A small multi-label image tagger, trained from scratch.
Training: adamw at rate 0.0022, batches of 128.
Data: trained on scattered letters and digits in many colours, 195000 training examples, 3.0 epochs.
Rows from block 4, named by matrix and row number. Rows with one number belong to one channel. Each number is 50 + 10 x the weight over its row's rms, rounded and kept within 0 to 99. All counts start at 0. After the name is the row's rms in percent of the matrix's.
# convs1: grouped (4 groups) 3x3 conv (model.blocks.4.convs.1.weight, 96x24x3x3), inputs within the group 0-7, a 3x3 kernel for each
# convs2: expand pointwise conv (model.blocks.4.convs.2.weight, 192x96x1x1, transposed), outputs 0-63
convs1.22 089:42 37 36 39 38 35 38 44 40 33 42 40 52 44 39 44 45 38 45 42 64 52 49 43 50 40 45 49 41 37 43 44 33 55 50 56 29 25 31 30 17 23 50 30 45 45 43 53 44 49 39 56 55 40 50 43 50 57 41 46 48 48 47 56 59 64 57 57 59 53 46 55
convs2.22 079:59 40 50 39 51 54 50 28 44 58 42 40 51 42 40 38 44 45 56 48 65 67 70 69 59 41 64 47 52 43 41 58 53 57 54 47 67 77 51 65 54 25 53 51 72 50 46 53 53 42 56 46 54 49 52 45 50 52 58 48 53 35 51 63
convs1.23 112:45 42 48 49 53 49 44 50 42 36 35 46 36 45 52 35 44 43 43 42 42 54 55 56 45 51 49 42 49 38 48 52 47 52 48 46 39 27 25 23 26 30 27 29 53 37 36 39 35 43 54 43 51 65 46 44 44 47 43 39 46 41 50 46 46 41 45 46 49 45 42 49
convs2.23 092:53 38 38 61 54 45 51 49 55 47 27 37 32 56 35 57 40 49 52 44 65 55 59 51 42 41 71 45 37 50 51 54 57 70 57 51 62 71 48 58 67 30 44 54 59 39 34 48 38 58 62 59 48 55 49 45 58 45 68 32 43 43 42 53
convs1.24 091:41 47 48 56 44 46 45 32 40 41 45 58 59 69 79 62 72 68 42 53 54 54 68 65 53 57 49 48 36 32 53 46 40 52 48 50 46 53 49 45 46 48 43 40 36 42 58 64 49 56 65 50 47 59 40 58 54 54 67 57 62 69 56 43 56 51 55 56 62 44 43 42
convs2.24 076:75 48 43 45 39 58 54 62 25 52 44 42 44 43 42 44 53 54 54 51 53 57 61 38 56 47 37 44 43 51 65 58 54 51 46 43 60 64 65 29 61 55 47 69 49 34 62 54 57 58 66 68 58 58 44 33 55 41 42 41 51 49 49 46
convs1.25 101:60 48 25 61 45 31 55 48 28 49 46 39 65 51 43 61 58 39 60 56 36 65 59 43 58 56 38 55 42 48 57 45 50 60 52 53 49 45 45 53 48 44 45 50 41 59 69 61 49 62 69 38 49 59 50 48 40 56 47 51 48 48 48 53 51 32 60 51 47 51 47 37
convs2.25 101:46 58 52 63 54 66 60 52 21 50 35 58 61 56 55 57 58 53 66 46 54 39 58 41 60 50 39 47 30 54 67 38 55 31 56 43 45 41 53 36 37 62 60 55 28 56 72 36 48 46 46 69 49 47 59 27 47 41 51 50 60 57 48 33
convs1.26 092:51 58 61 38 60 54 34 49 44 48 26 38 32 24 46 28 20 31 59 56 47 51 45 56 41 34 55 47 35 40 45 43 45 58 45 46 43 46 42 45 53 43 32 38 40 53 49 53 46 46 42 48 38 34 45 54 45 47 56 45 41 50 45 50 56 41 43 44 47 33 41 47
convs2.26 066:48 49 49 50 47 55 53 52 33 39 45 59 45 36 51 53 48 57 57 61 53 46 57 51 36 54 60 46 50 46 63 78 50 53 65 47 66 64 49 42 63 49 24 66 56 30 40 47 45 54 51 69 47 38 49 36 54 32 47 37 43 57 42 47
convs1.27 080:41 39 26 36 45 34 34 41 35 43 49 49 51 57 62 55 50 49 39 39 37 39 45 47 47 53 45 54 62 67 58 61 61 58 52 63 52 40 35 38 44 37 38 51 34 46 51 60 45 48 63 47 53 53 31 42 42 51 53 48 49 49 39 46 44 49 55 51 53 32 34 48
convs2.27 079:59 63 48 51 52 39 43 51 45 63 58 43 34 38 54 47 47 58 43 43 51 62 69 64 56 54 61 49 57 48 52 44 46 55 37 33 47 57 53 62 67 46 64 47 62 52 68 56 60 65 40 43 51 70 44 57 58 57 53 71 43 57 47 61
convs1.28 083:49 32 27 34 45 37 37 38 48 54 43 49 43 38 41 33 34 46 41 32 30 38 34 42 29 32 36 56 47 49 57 34 50 55 36 47 46 43 38 49 56 51 47 64 61 52 65 46 55 78 57 50 70 53 51 38 41 54 48 49 44 54 51 38 40 30 34 34 31 38 32 36
convs2.28 078:40 45 55 62 50 58 45 51 54 45 50 60 37 35 56 50 58 40 55 44 63 67 53 69 53 54 68 52 57 53 50 62 46 57 51 28 48 65 61 57 73 33 50 49 64 45 45 58 62 74 62 62 70 54 63 42 46 57 46 31 45 42 36 58
convs1.29 101:49 51 48 35 39 40 43 47 38 47 57 52 36 43 56 44 46 45 37 38 43 33 23 35 45 40 32 61 54 61 51 48 56 35 33 53 48 46 42 43 47 46 60 54 48 60 60 53 47 65 51 52 59 58 35 46 59 36 40 57 46 42 45 56 59 50 48 56 50 41 41 29
convs2.29 097:63 60 56 44 34 51 54 56 48 49 58 51 48 47 48 48 51 49 39 54 59 79 52 71 50 45 67 61 58 47 43 43 41 51 31 37 38 54 61 62 53 35 46 57 41 56 44 68 70 61 53 49 63 52 55 43 39 61 46 54 48 56 42 60
convs1.30 092:42 38 34 34 31 44 37 42 49 54 62 65 67 62 55 34 32 32 44 56 57 56 54 47 38 48 44 63 55 57 57 41 39 41 35 39 51 54 47 31 35 45 31 49 42 57 69 57 51 70 62 51 63 68 66 63 51 58 44 41 36 44 43 33 30 35 23 35 45 40 45 51
convs2.30 079:42 49 44 50 49 42 44 52 48 49 53 55 32 46 52 58 52 43 51 34 47 49 53 48 48 30 59 41 57 40 53 65 47 69 51 29 57 65 52 61 55 46 53 54 76 49 43 56 49 53 47 49 52 58 64 53 63 59 58 54 23 57 53 54
convs1.31 107:42 38 49 54 60 63 42 40 30 46 48 42 51 62 58 50 44 37 52 38 28 56 63 55 44 42 41 57 49 47 47 43 44 48 47 46 31 43 48 53 65 62 42 34 34 42 25 40 58 34 31 54 51 53 51 57 40 46 61 59 35 27 40 46 38 41 61 66 62 55 57 41
convs2.31 124:42 41 43 60 65 41 46 52 56 51 55 55 64 46 52 47 51 44 51 52 51 61 46 49 41 41 48 55 58 40 51 43 46 51 17 48 42 41 57 56 34 40 51 57 52 48 40 51 39 52 59 43 48 45 36 56 45 50 42 40 54 53 48 54
convs1.32 087:42 33 41 46 45 51 48 47 55 57 50 46 58 49 59 56 49 50 42 31 26 38 38 49 36 49 45 57 61 61 62 54 60 61 48 66 48 44 36 32 49 49 35 35 31 44 45 50 46 52 55 45 53 69 51 46 42 47 35 47 42 41 53 47 46 51 46 50 58 61 50 62
convs2.32 088:76 52 47 55 65 56 40 51 38 47 69 50 39 54 42 44 39 57 48 32 57 66 59 53 47 46 63 47 52 44 59 51 55 67 47 36 43 59 65 50 60 43 66 57 53 70 64 57 41 49 52 48 40 65 42 38 43 61 62 55 45 49 37 64
convs1.33 096:58 49 30 40 35 35 34 58 59 62 54 51 50 51 56 48 44 51 58 59 46 44 43 49 44 50 46 56 57 61 54 40 48 38 36 44 55 44 30 31 27 40 31 45 55 51 53 43 31 43 49 42 49 49 62 48 36 49 28 30 42 61 60 50 38 18 36 36 40 34 50 51
convs2.33 090:40 39 40 54 51 37 24 46 63 53 60 53 23 28 40 48 57 54 47 43 43 57 58 48 43 44 55 44 59 41 55 60 56 67 49 41 68 64 38 50 67 50 50 60 68 44 50 57 50 49 59 51 45 61 59 66 64 52 47 50 39 52 56 46
convs1.34 091:40 50 31 56 57 44 53 63 57 44 40 34 53 47 46 61 64 68 34 43 31 54 49 43 60 62 54 44 42 45 51 54 52 44 33 32 45 53 44 58 57 51 51 52 47 57 66 62 57 65 65 71 57 64 44 54 45 63 61 38 65 73 54 42 53 32 49 65 59 45 65 64
convs2.34 090:76 51 52 50 45 61 61 54 38 53 36 47 56 43 57 50 62 45 63 61 64 46 61 49 45 51 38 37 53 60 61 55 37 53 48 57 62 55 77 57 37 45 54 48 43 52 51 49 55 55 50 57 30 55 41 43 51 47 44 55 62 58 52 42
convs1.35 095:49 47 42 37 31 33 44 49 38 56 65 62 47 45 49 33 43 42 52 57 52 53 44 38 29 32 39 66 66 66 54 42 47 34 28 51 52 57 41 41 45 40 54 52 48 48 63 52 31 53 61 49 53 59 43 51 51 45 37 42 34 34 41 50 53 47 47 48 46 46 59 49
convs2.35 078:58 59 49 50 35 47 47 54 40 58 63 51 35 30 44 60 46 51 45 48 68 57 67 46 68 38 73 44 64 39 56 42 40 75 40 33 56 64 51 59 59 42 41 54 68 59 49 65 51 56 45 55 61 48 64 45 50 60 52 50 43 51 53 51
convs1.36 098:50 40 44 60 55 36 56 47 48 51 56 53 61 55 46 59 42 42 54 52 37 73 56 36 67 32 37 51 56 48 47 28 36 37 29 31 41 42 41 62 41 41 47 33 52 44 45 52 48 44 52 39 44 49 52 51 56 60 52 44 42 45 38 50 36 39 49 51 56 49 49 54
convs2.36 114:34 30 50 51 61 29 56 55 44 50 45 52 50 55 53 59 54 56 75 51 54 42 55 25 60 47 46 42 45 47 40 35 38 47 48 49 74 55 41 30 39 55 56 43 43 48 74 54 42 36 49 52 59 49 50 52 40 44 44 53 44 60 51 48
convs1.37 098:52 46 39 37 36 32 20 29 25 61 53 48 44 50 42 35 38 37 59 58 49 40 38 36 36 38 37 60 51 56 55 49 52 52 55 57 49 45 39 28 40 36 33 41 42 58 68 48 46 65 58 50 57 47 69 50 46 55 55 38 42 48 42 47 40 32 35 36 31 28 29 28
convs2.37 094:51 49 57 51 34 45 42 49 61 43 52 58 42 30 63 52 58 45 58 31 45 49 57 47 63 41 61 31 45 44 58 57 38 48 47 37 65 55 47 68 66 51 53 56 64 60 56 48 61 66 53 62 50 54 56 60 51 61 36 46 26 51 49 44
convs1.38 091:44 51 36 36 52 43 35 32 41 44 36 44 43 30 38 33 34 45 43 40 36 43 45 41 37 45 49 34 35 31 44 31 43 36 32 50 51 59 62 56 66 54 50 55 58 57 34 36 46 36 43 35 48 55 51 53 46 50 53 49 47 59 64 44 24 29 38 33 42 36 40 45
convs2.38 078:53 38 57 66 57 57 55 46 61 50 49 64 44 57 41 55 64 40 42 66 62 51 41 69 50 45 70 58 35 43 60 51 50 49 58 42 35 65 53 67 73 58 41 58 54 29 35 49 53 66 55 49 59 53 53 44 41 38 62 31 41 44 53 38
convs1.39 098:37 48 38 43 47 48 56 53 56 55 53 50 47 54 56 56 70 66 42 52 45 49 46 52 50 61 64 48 44 48 58 60 49 56 52 49 33 54 52 48 50 52 58 56 55 38 49 55 29 49 66 34 43 63 48 57 52 53 66 53 68 79 58 42 56 57 45 55 60 47 47 55
convs2.39 081:82 35 50 37 42 63 71 43 41 55 34 46 58 37 57 59 58 47 59 56 50 44 58 34 38 44 40 46 47 58 57 46 29 53 50 41 56 43 67 43 51 54 38 57 52 34 57 57 56 59 51 46 42 44 42 58 63 53 50 52 55 61 62 58
convs1.40 113:59 51 45 46 42 40 42 37 42 49 44 46 51 49 57 58 55 60 47 42 39 42 53 54 52 52 55 74 67 70 53 51 53 09 20 34 45 37 46 26 38 49 58 60 55 58 47 47 35 46 54 45 61 61 51 54 59 43 50 61 39 49 60 53 53 52 47 48 50 36 35 44
convs2.40 102:54 39 51 41 44 40 53 44 39 57 65 58 45 44 54 63 44 46 53 51 40 68 53 42 55 55 62 47 64 43 57 54 39 41 25 46 52 55 39 44 69 40 40 61 51 46 41 75 38 55 50 55 58 64 65 61 55 52 40 65 22 58 48 55
convs1.41 089:53 44 47 56 48 56 54 57 51 53 48 52 45 39 48 48 41 38 39 33 33 35 34 38 34 30 29 65 53 63 63 48 52 50 51 45 39 40 39 40 45 49 37 49 43 56 62 71 47 68 75 54 66 78 49 49 52 42 45 47 33 40 41 48 53 58 52 53 56 59 64 57
convs2.41 094:68 43 56 53 49 60 51 57 39 32 51 38 46 50 47 52 42 48 63 36 60 69 45 65 43 48 52 51 45 50 43 51 55 63 55 38 49 53 67 48 55 52 56 58 43 60 61 62 35 55 47 47 44 55 47 50 35 52 83 41 50 56 48 59
convs1.42 091:46 25 24 29 50 38 33 35 38 57 45 52 39 32 39 21 24 40 56 43 45 45 39 49 33 35 48 59 58 53 59 52 50 54 47 52 50 45 40 42 54 50 46 54 53 59 63 52 39 68 61 47 64 53 65 40 39 46 39 41 49 39 54 32 33 33 25 35 34 38 42 46
convs2.42 086:49 45 50 46 45 50 38 59 48 41 53 58 35 44 42 59 62 50 56 34 48 60 62 58 44 33 58 44 63 37 52 57 45 73 53 35 55 60 52 65 58 57 49 59 67 47 36 57 48 69 51 57 57 73 54 45 54 56 45 42 40 59 48 50
convs1.43 088:54 55 41 54 66 53 53 66 61 52 58 48 64 72 62 52 78 72 43 51 37 53 63 53 50 64 47 44 38 45 43 44 49 46 42 39 53 68 48 58 60 56 53 51 52 58 69 83 48 53 74 58 45 62 45 54 47 55 60 51 59 64 51 56 63 58 65 72 64 48 59 61
convs2.43 079:49 54 53 47 50 54 56 59 39 28 31 56 55 35 49 30 62 57 63 51 59 57 55 33 61 33 38 43 31 45 60 54 32 49 56 46 53 51 67 45 46 62 60 52 31 41 65 34 64 48 60 60 41 49 38 43 51 53 38 48 62 64 49 52
convs1.44 081:45 47 42 51 61 53 44 49 43 43 34 40 40 36 32 53 46 27 45 51 46 47 51 44 50 51 37 54 43 51 56 40 49 58 56 59 53 41 31 53 61 45 44 42 44 70 71 64 65 87 67 57 62 55 46 26 39 42 39 38 46 46 42 43 49 43 40 32 26 30 26 19
convs2.44 079:53 59 56 51 42 48 51 58 50 35 43 64 34 31 66 60 50 44 52 44 54 47 57 44 51 43 42 38 50 59 65 61 50 54 48 43 55 62 64 61 43 49 40 70 57 44 56 75 52 82 55 65 57 60 47 42 29 60 53 53 44 54 34 52
convs1.45 090:52 34 21 34 34 28 22 37 36 52 39 41 30 33 37 41 44 58 49 45 40 38 29 43 33 43 44 53 50 60 57 49 64 60 56 64 46 47 37 49 62 49 45 60 54 54 60 49 38 73 55 47 61 45 52 39 41 45 40 43 52 57 65 52 46 31 42 35 34 34 40 47
convs2.45 086:49 59 48 56 59 43 37 58 59 43 62 60 37 49 46 55 64 39 45 43 62 69 65 64 57 38 51 43 48 49 67 56 48 77 54 37 61 60 50 57 66 45 56 60 73 58 44 63 59 80 50 48 54 65 58 41 49 59 50 47 32 52 41 54
convs1.46 092:51 32 34 35 28 29 26 28 22 53 48 49 40 55 39 40 47 39 54 58 51 40 39 45 34 44 42 61 48 53 47 48 53 51 56 63 46 49 30 31 41 32 38 39 29 57 66 55 44 68 64 56 66 55 66 51 44 51 52 43 38 50 39 46 55 52 39 46 43 39 44 45
convs2.46 088:43 49 70 45 35 49 43 48 50 55 46 50 32 27 69 44 53 44 51 50 53 51 48 50 63 43 61 33 53 51 65 56 29 49 38 36 65 46 53 59 65 63 45 61 60 48 66 61 54 71 50 56 59 57 59 63 47 67 45 61 34 63 55 52
convs1.47 092:53 35 38 29 37 55 32 52 52 52 21 41 21 28 44 25 30 46 59 44 38 43 39 52 42 49 51 54 40 45 58 40 47 55 51 63 47 42 46 45 52 60 45 51 55 45 49 42 32 55 47 35 50 47 56 52 55 53 50 57 49 61 66 49 42 36 34 40 38 27 37 37
convs2.47 078:44 33 40 63 56 64 37 59 52 43 53 67 20 58 48 69 52 51 50 31 65 59 53 49 48 55 56 53 47 43 50 67 55 54 61 47 53 63 43 59 85 40 55 49 73 48 41 53 54 70 55 59 65 51 60 50 38 55 46 33 32 53 40 46
convs1.48 101:33 39 42 42 41 26 48 56 53 43 37 44 41 45 48 58 55 55 30 32 30 50 46 23 65 51 40 52 49 62 60 61 51 60 59 51 58 51 45 61 54 57 60 51 61 48 43 39 37 42 32 40 44 42 37 50 57 52 72 49 53 54 57 54 47 53 45 61 55 49 49 47
convs2.48 112:66 51 44 47 48 62 50 35 42 70 44 53 34 48 38 78 63 52 51 41 52 44 53 45 73 80 56 59 69 46 35 35 57 54 37 43 44 56 67 49 58 50 46 55 54 61 49 67 56 43 45 45 55 49 54 47 36 61 57 40 45 48 56 43
convs1.49 110:37 39 52 47 49 41 55 51 34 43 41 46 53 55 54 57 61 57 52 47 26 58 40 42 52 54 63 54 42 43 51 49 62 43 59 59 34 33 45 64 59 70 56 43 40 38 31 47 47 44 47 42 43 48 49 38 41 52 56 68 47 45 55 40 33 47 44 67 68 52 58 49
convs2.49 133:77 52 55 64 27 66 37 43 29 68 56 47 55 51 42 49 51 48 46 50 43 36 57 34 51 57 43 46 60 49 57 50 45 59 35 61 54 43 42 43 54 60 58 56 41 50 50 56 52 46 61 50 53 50 42 44 53 55 38 51 36 57 62 51
convs1.50 095:45 46 62 55 71 65 50 43 38 45 48 46 64 56 57 53 46 44 77 59 54 52 43 43 25 30 43 58 60 47 55 41 52 51 43 41 47 40 51 46 52 51 46 40 42 48 43 51 60 61 54 42 46 44 65 58 57 66 47 44 53 45 48 51 30 36 56 44 52 49 45 43
convs2.50 087:47 46 29 60 36 44 40 51 50 65 64 49 50 34 45 37 56 61 33 53 49 41 35 24 52 51 51 35 53 39 70 50 47 50 32 56 49 54 47 41 65 61 61 59 59 39 57 49 56 60 64 63 59 52 43 48 58 54 53 59 39 49 35 44
convs1.51 093:48 42 46 53 40 53 64 47 51 59 52 47 52 42 34 57 35 39 45 45 60 35 41 66 35 51 65 52 59 55 35 41 38 44 37 30 53 51 41 48 52 42 38 37 29 44 42 52 47 42 46 50 46 45 43 55 52 22 37 38 47 40 34 55 49 59 36 34 58 57 49 58
convs2.51 093:50 54 46 45 36 48 58 45 50 24 45 62 52 53 54 59 50 49 39 58 53 55 51 46 47 57 64 43 41 56 50 48 47 26 54 32 48 53 54 49 53 55 48 52 60 52 54 53 39 55 54 59 38 63 57 59 42 40 40 56 57 48 66 51
convs1.52 113:59 49 41 45 33 21 48 47 41 64 60 54 44 45 53 31 39 43 45 24 41 35 46 57 60 61 60 60 38 34 39 39 40 50 47 53 40 50 40 30 47 42 33 43 58 62 54 32 39 33 49 43 45 52 59 44 44 49 52 54 50 53 59 50 47 49 56 61 64 36 36 45
convs2.52 138:34 43 43 52 64 33 40 43 52 36 59 49 27 43 50 59 50 50 49 45 55 50 51 42 53 59 68 49 54 51 48 49 50 42 45 37 53 63 32 53 63 43 40 51 62 44 44 78 49 57 51 54 67 65 62 55 38 59 57 51 22 49 38 52
convs1.53 108:61 55 65 53 43 45 48 49 37 60 54 49 49 39 48 40 35 43 44 31 36 36 44 42 66 65 58 53 43 35 32 30 26 54 50 50 52 49 51 48 42 38 47 39 45 59 51 39 51 46 38 44 51 50 47 38 42 39 44 45 47 55 64 53 48 51 63 67 64 39 43 58
convs2.53 123:47 51 46 46 49 43 49 56 48 32 52 60 27 40 58 55 54 52 44 42 51 55 53 41 58 41 65 38 62 45 55 53 40 46 34 40 55 71 46 56 56 47 52 52 60 50 54 72 47 64 49 52 64 68 60 60 36 68 35 46 21 51 21 66
convs1.54 102:51 60 65 64 50 46 44 37 54 53 60 66 58 42 41 43 35 45 47 57 60 35 56 53 57 71 54 51 58 57 46 38 35 48 44 48 53 54 45 39 32 36 34 36 47 51 61 62 48 53 46 37 47 53 60 63 51 55 49 35 56 53 52 61 57 44 49 49 35 52 52 63
convs2.54 100:53 37 40 44 29 54 50 64 40 60 51 28 41 46 38 12 64 44 34 54 34 51 54 44 55 52 54 51 47 43 69 45 67 50 44 55 55 62 42 37 69 47 53 56 54 53 48 45 53 48 43 50 53 48 57 55 77 58 30 63 36 45 35 52
convs1.55 094:41 37 38 54 50 57 43 47 54 42 46 56 50 59 62 46 49 54 65 60 52 64 61 66 42 52 58 56 62 57 63 59 57 51 48 57 57 42 39 57 45 46 29 35 35 62 59 70 61 53 58 56 50 50 55 56 52 62 55 55 47 48 51 65 58 53 62 56 54 53 45 44
convs2.55 085:60 55 65 50 33 61 34 54 48 40 51 59 49 48 67 44 55 61 49 40 44 47 56 53 55 46 38 25 52 53 68 47 39 45 47 50 65 52 48 45 48 73 50 54 48 40 61 47 64 53 53 63 40 45 48 44 45 47 33 52 56 52 47 48
convs1.56 103:49 37 32 44 29 38 43 43 60 55 55 44 48 45 41 44 42 39 58 56 60 55 50 45 47 40 42 55 69 62 60 55 47 49 52 39 56 42 41 55 41 38 41 46 41 59 63 59 61 57 46 46 49 48 52 65 59 59 59 38 51 51 38 47 60 43 43 47 37 38 40 34
convs2.56 109:49 39 33 60 59 37 38 62 47 48 58 48 45 48 42 72 54 59 59 33 68 55 57 46 56 35 62 45 53 55 35 43 38 61 57 44 52 74 41 60 48 48 57 57 63 50 46 61 53 65 37 44 33 63 53 55 41 54 60 28 44 52 50 39
convs1.57 096:43 31 29 46 41 54 40 47 59 54 36 38 57 45 54 51 44 47 56 60 53 49 64 59 47 56 50 54 68 54 64 69 62 50 51 41 61 44 39 63 41 56 47 42 42 44 48 64 46 47 53 47 56 52 47 63 57 58 64 69 40 52 50 56 41 37 60 46 48 49 37 46
convs2.57 097:83 62 65 57 39 63 33 54 39 62 54 53 49 39 57 51 58 45 64 66 44 56 60 47 50 57 47 45 55 50 59 55 34 49 58 56 65 51 50 49 51 55 29 49 41 38 61 38 62 62 46 62 38 51 41 47 43 50 47 60 48 55 48 40
convs1.58 103:41 53 54 25 46 61 46 51 64 58 52 45 34 39 56 47 41 52 52 51 62 43 51 55 45 38 43 52 51 57 45 51 48 33 40 49 57 53 46 39 48 53 40 34 30 54 59 67 29 47 53 38 36 36 56 53 55 47 42 49 32 34 48 51 59 48 27 46 53 43 53 51
convs2.58 108:57 38 54 53 17 60 44 49 45 64 58 52 57 51 41 29 58 45 52 47 26 50 47 46 44 56 66 52 41 46 68 49 59 34 47 46 45 62 53 49 53 47 47 58 40 60 48 53 53 52 43 49 51 55 74 55 57 38 42 53 54 39 55 35
convs1.59 101:43 51 49 49 56 52 50 42 47 57 49 43 65 51 37 47 40 49 73 56 55 59 50 56 45 49 60 55 45 45 37 34 36 35 30 42 48 50 38 55 52 46 46 41 42 63 52 46 69 55 47 51 48 50 54 40 41 47 32 46 39 33 43 47 36 46 50 50 59 44 46 52
convs2.59 091:45 54 48 50 46 54 49 60 51 46 46 65 44 45 42 43 49 56 39 24 49 45 42 38 66 39 49 39 66 43 61 48 48 49 42 45 45 61 50 55 55 61 73 47 60 57 52 63 47 62 56 59 54 59 44 60 48 61 47 47 53 43 27 50
convs1.60 097:26 22 50 40 21 42 47 44 43 44 59 61 47 48 63 56 46 56 46 40 45 51 37 32 55 33 31 49 54 47 57 58 49 57 49 47 42 47 46 47 46 52 48 43 44 47 49 50 43 44 46 44 48 42 51 58 49 58 57 50 50 58 57 40 49 52 44 54 61 43 46 59
convs2.60 097:58 46 43 56 51 51 59 59 58 51 63 51 65 58 49 46 68 48 45 50 50 49 44 47 60 51 51 52 46 51 44 39 42 35 59 54 61 51 77 49 27 75 57 58 40 60 50 45 73 58 57 45 40 42 50 65 33 46 36 30 70 60 57 43
convs1.61 107:34 40 36 59 72 61 66 64 65 43 41 36 64 57 43 67 52 57 72 56 49 63 50 48 45 44 45 59 53 45 45 53 43 50 40 48 41 38 42 56 55 54 50 47 52 41 42 43 53 58 54 58 57 55 60 54 50 52 53 49 45 40 42 53 53 49 40 43 66 53 48 66
convs2.61 108:60 39 57 55 37 52 49 55 36 55 56 57 27 50 42 45 56 43 40 52 27 49 57 36 53 63 40 34 86 44 58 57 45 54 34 52 56 46 32 29 73 45 61 50 54 53 59 70 43 52 55 61 68 63 46 66 40 73 29 66 39 45 24 49
convs1.62 114:42 36 36 30 48 40 45 44 36 57 36 45 51 46 51 51 49 59 55 52 46 51 41 33 57 48 47 47 54 55 49 48 49 51 54 59 33 30 27 48 49 55 63 61 59 58 42 47 49 49 48 53 51 44 57 50 47 50 46 46 55 51 54 48 26 35 43 36 49 53 62 61
convs2.62 096:44 64 43 65 54 38 42 53 50 65 57 38 48 56 37 62 47 53 63 42 63 46 51 45 58 67 57 48 53 44 23 38 60 75 51 63 52 61 53 44 44 57 68 63 57 60 45 54 47 40 48 38 51 48 47 48 56 55 55 36 41 49 51 38
convs1.63 112:37 46 64 36 41 51 44 48 40 60 59 54 44 52 59 45 37 49 46 44 50 55 56 52 53 50 51 47 50 51 52 40 47 47 39 51 53 47 54 61 45 48 46 29 31 50 54 50 48 49 46 42 38 47 50 56 54 55 52 47 37 43 53 61 63 53 51 59 63 29 40 52
convs2.63 117:39 52 47 53 54 50 53 51 49 34 40 64 55 49 45 67 57 54 51 43 60 49 49 55 55 38 62 52 44 54 49 41 47 31 48 36 58 58 60 56 37 49 48 50 56 52 54 60 53 61 39 53 52 57 51 50 28 43 50 40 50 47 53 51
convs1.64 089:37 33 35 51 73 50 36 69 58 39 32 50 58 42 35 47 52 64 34 39 40 41 45 33 46 45 29 40 33 24 53 43 38 55 58 53 52 31 35 49 43 27 46 47 72 41 50 45 49 59 41 44 58 44 35 34 34 41 36 44 47 52 52 53 51 60 46 41 43 43 58 60
convs2.64 087:58 55 43 35 38 48 54 47 58 62 53 51 66 39 48 38 31 59 42 54 63 53 61 47 67 68 46 47 62 48 50 51 60 62 51 49 52 55 67 60 33 49 36 56 42 40 65 49 56 45 49 50 46 48 49 42 26 87 37 37 69 44 41 55
convs1.65 122:44 41 50 35 35 21 59 58 51 50 50 57 40 27 47 61 57 55 42 40 26 52 39 20 60 57 48 55 45 37 56 38 45 62 57 59 40 51 50 46 34 45 55 53 53 53 52 51 45 38 41 46 50 50 48 40 41 49 45 47 51 57 59 54 52 48 30 41 57 40 59 57
convs2.65 164:65 49 62 58 36 54 48 53 47 76 41 45 56 50 45 44 52 45 54 54 53 44 57 46 49 49 47 42 68 49 46 52 51 80 26 50 55 52 59 54 42 56 57 48 49 49 41 53 66 42 53 47 38 51 59 37 67 71 40 42 52 56 41 54
convs1.66 103:33 40 48 57 47 41 58 60 59 37 55 41 57 47 50 53 56 58 38 23 41 45 40 37 54 48 44 44 41 34 48 32 35 48 41 54 38 50 44 41 37 36 48 56 57 47 47 47 57 49 46 59 49 41 41 29 29 44 26 30 52 39 52 49 50 45 43 45 50 43 46 47
convs2.66 101:44 60 40 51 56 33 52 46 62 44 72 56 55 51 47 50 40 41 35 51 52 60 52 60 56 59 69 50 80 40 40 54 64 42 49 35 48 66 54 61 56 33 44 59 54 52 42 56 60 48 56 44 56 55 54 40 43 58 38 50 46 51 32 65
convs1.67 126:54 61 58 51 58 57 37 30 35 60 60 57 48 54 61 42 43 52 43 44 43 36 47 51 47 46 37 52 61 53 46 52 56 53 47 47 57 62 55 43 42 45 38 33 35 59 56 46 46 50 48 36 32 32 46 53 54 46 52 57 43 45 45 62 56 64 59 67 60 36 42 39
convs2.67 174:54 36 38 67 26 64 52 52 42 62 52 47 48 48 37 40 66 50 47 46 42 54 48 50 34 47 53 57 63 46 49 42 60 52 19 42 49 65 49 39 59 37 47 52 60 52 36 64 47 45 48 46 45 59 63 50 63 49 51 48 44 37 35 52
convs1.68 101:50 50 61 55 48 55 67 63 60 42 42 47 41 32 46 57 50 47 19 36 47 41 48 34 64 49 44 46 48 50 49 45 37 49 45 46 45 43 46 43 30 33 55 43 45 48 45 40 42 39 44 52 37 45 38 48 43 44 44 36 34 41 48 55 64 55 47 55 59 34 44 60
convs2.68 108:43 50 47 48 39 45 41 44 55 39 50 62 48 33 48 53 50 51 49 46 65 52 49 54 55 60 70 54 61 51 48 47 52 50 45 32 51 58 59 62 55 36 46 52 66 64 42 66 62 58 44 48 70 60 59 46 39 56 50 46 49 48 33 56
convs1.69 090:49 32 51 63 53 56 68 58 68 42 44 48 47 60 54 51 55 61 51 47 46 51 57 59 45 61 65 50 54 43 53 63 57 43 40 52 40 41 47 49 53 56 44 45 46 55 55 56 58 59 57 60 59 56 46 54 50 48 55 57 40 43 56 54 51 63 60 48 68 48 43 61
convs2.69 078:65 44 59 44 19 63 40 58 52 41 40 56 57 38 81 25 60 50 44 46 48 53 54 46 60 39 33 35 51 53 66 46 42 43 49 49 58 49 55 46 52 70 58 42 40 36 77 47 60 64 56 62 36 48 55 46 52 43 30 56 50 52 53 48
convs1.70 094:39 31 37 59 48 55 53 61 65 46 46 39 54 62 58 45 54 56 59 56 49 60 59 59 49 52 62 51 60 49 58 54 57 42 37 54 51 44 43 55 53 48 33 41 33 60 57 61 57 61 53 49 49 52 56 52 47 57 62 61 42 43 55 60 60 62 65 59 72 59 58 57
convs2.70 086:54 55 56 51 24 63 37 55 42 52 44 59 45 44 75 47 50 51 52 57 42 55 54 53 65 39 46 32 66 52 64 50 33 50 43 55 64 55 59 49 48 60 44 53 43 37 65 41 60 48 46 53 41 45 41 42 51 42 42 47 55 46 48 49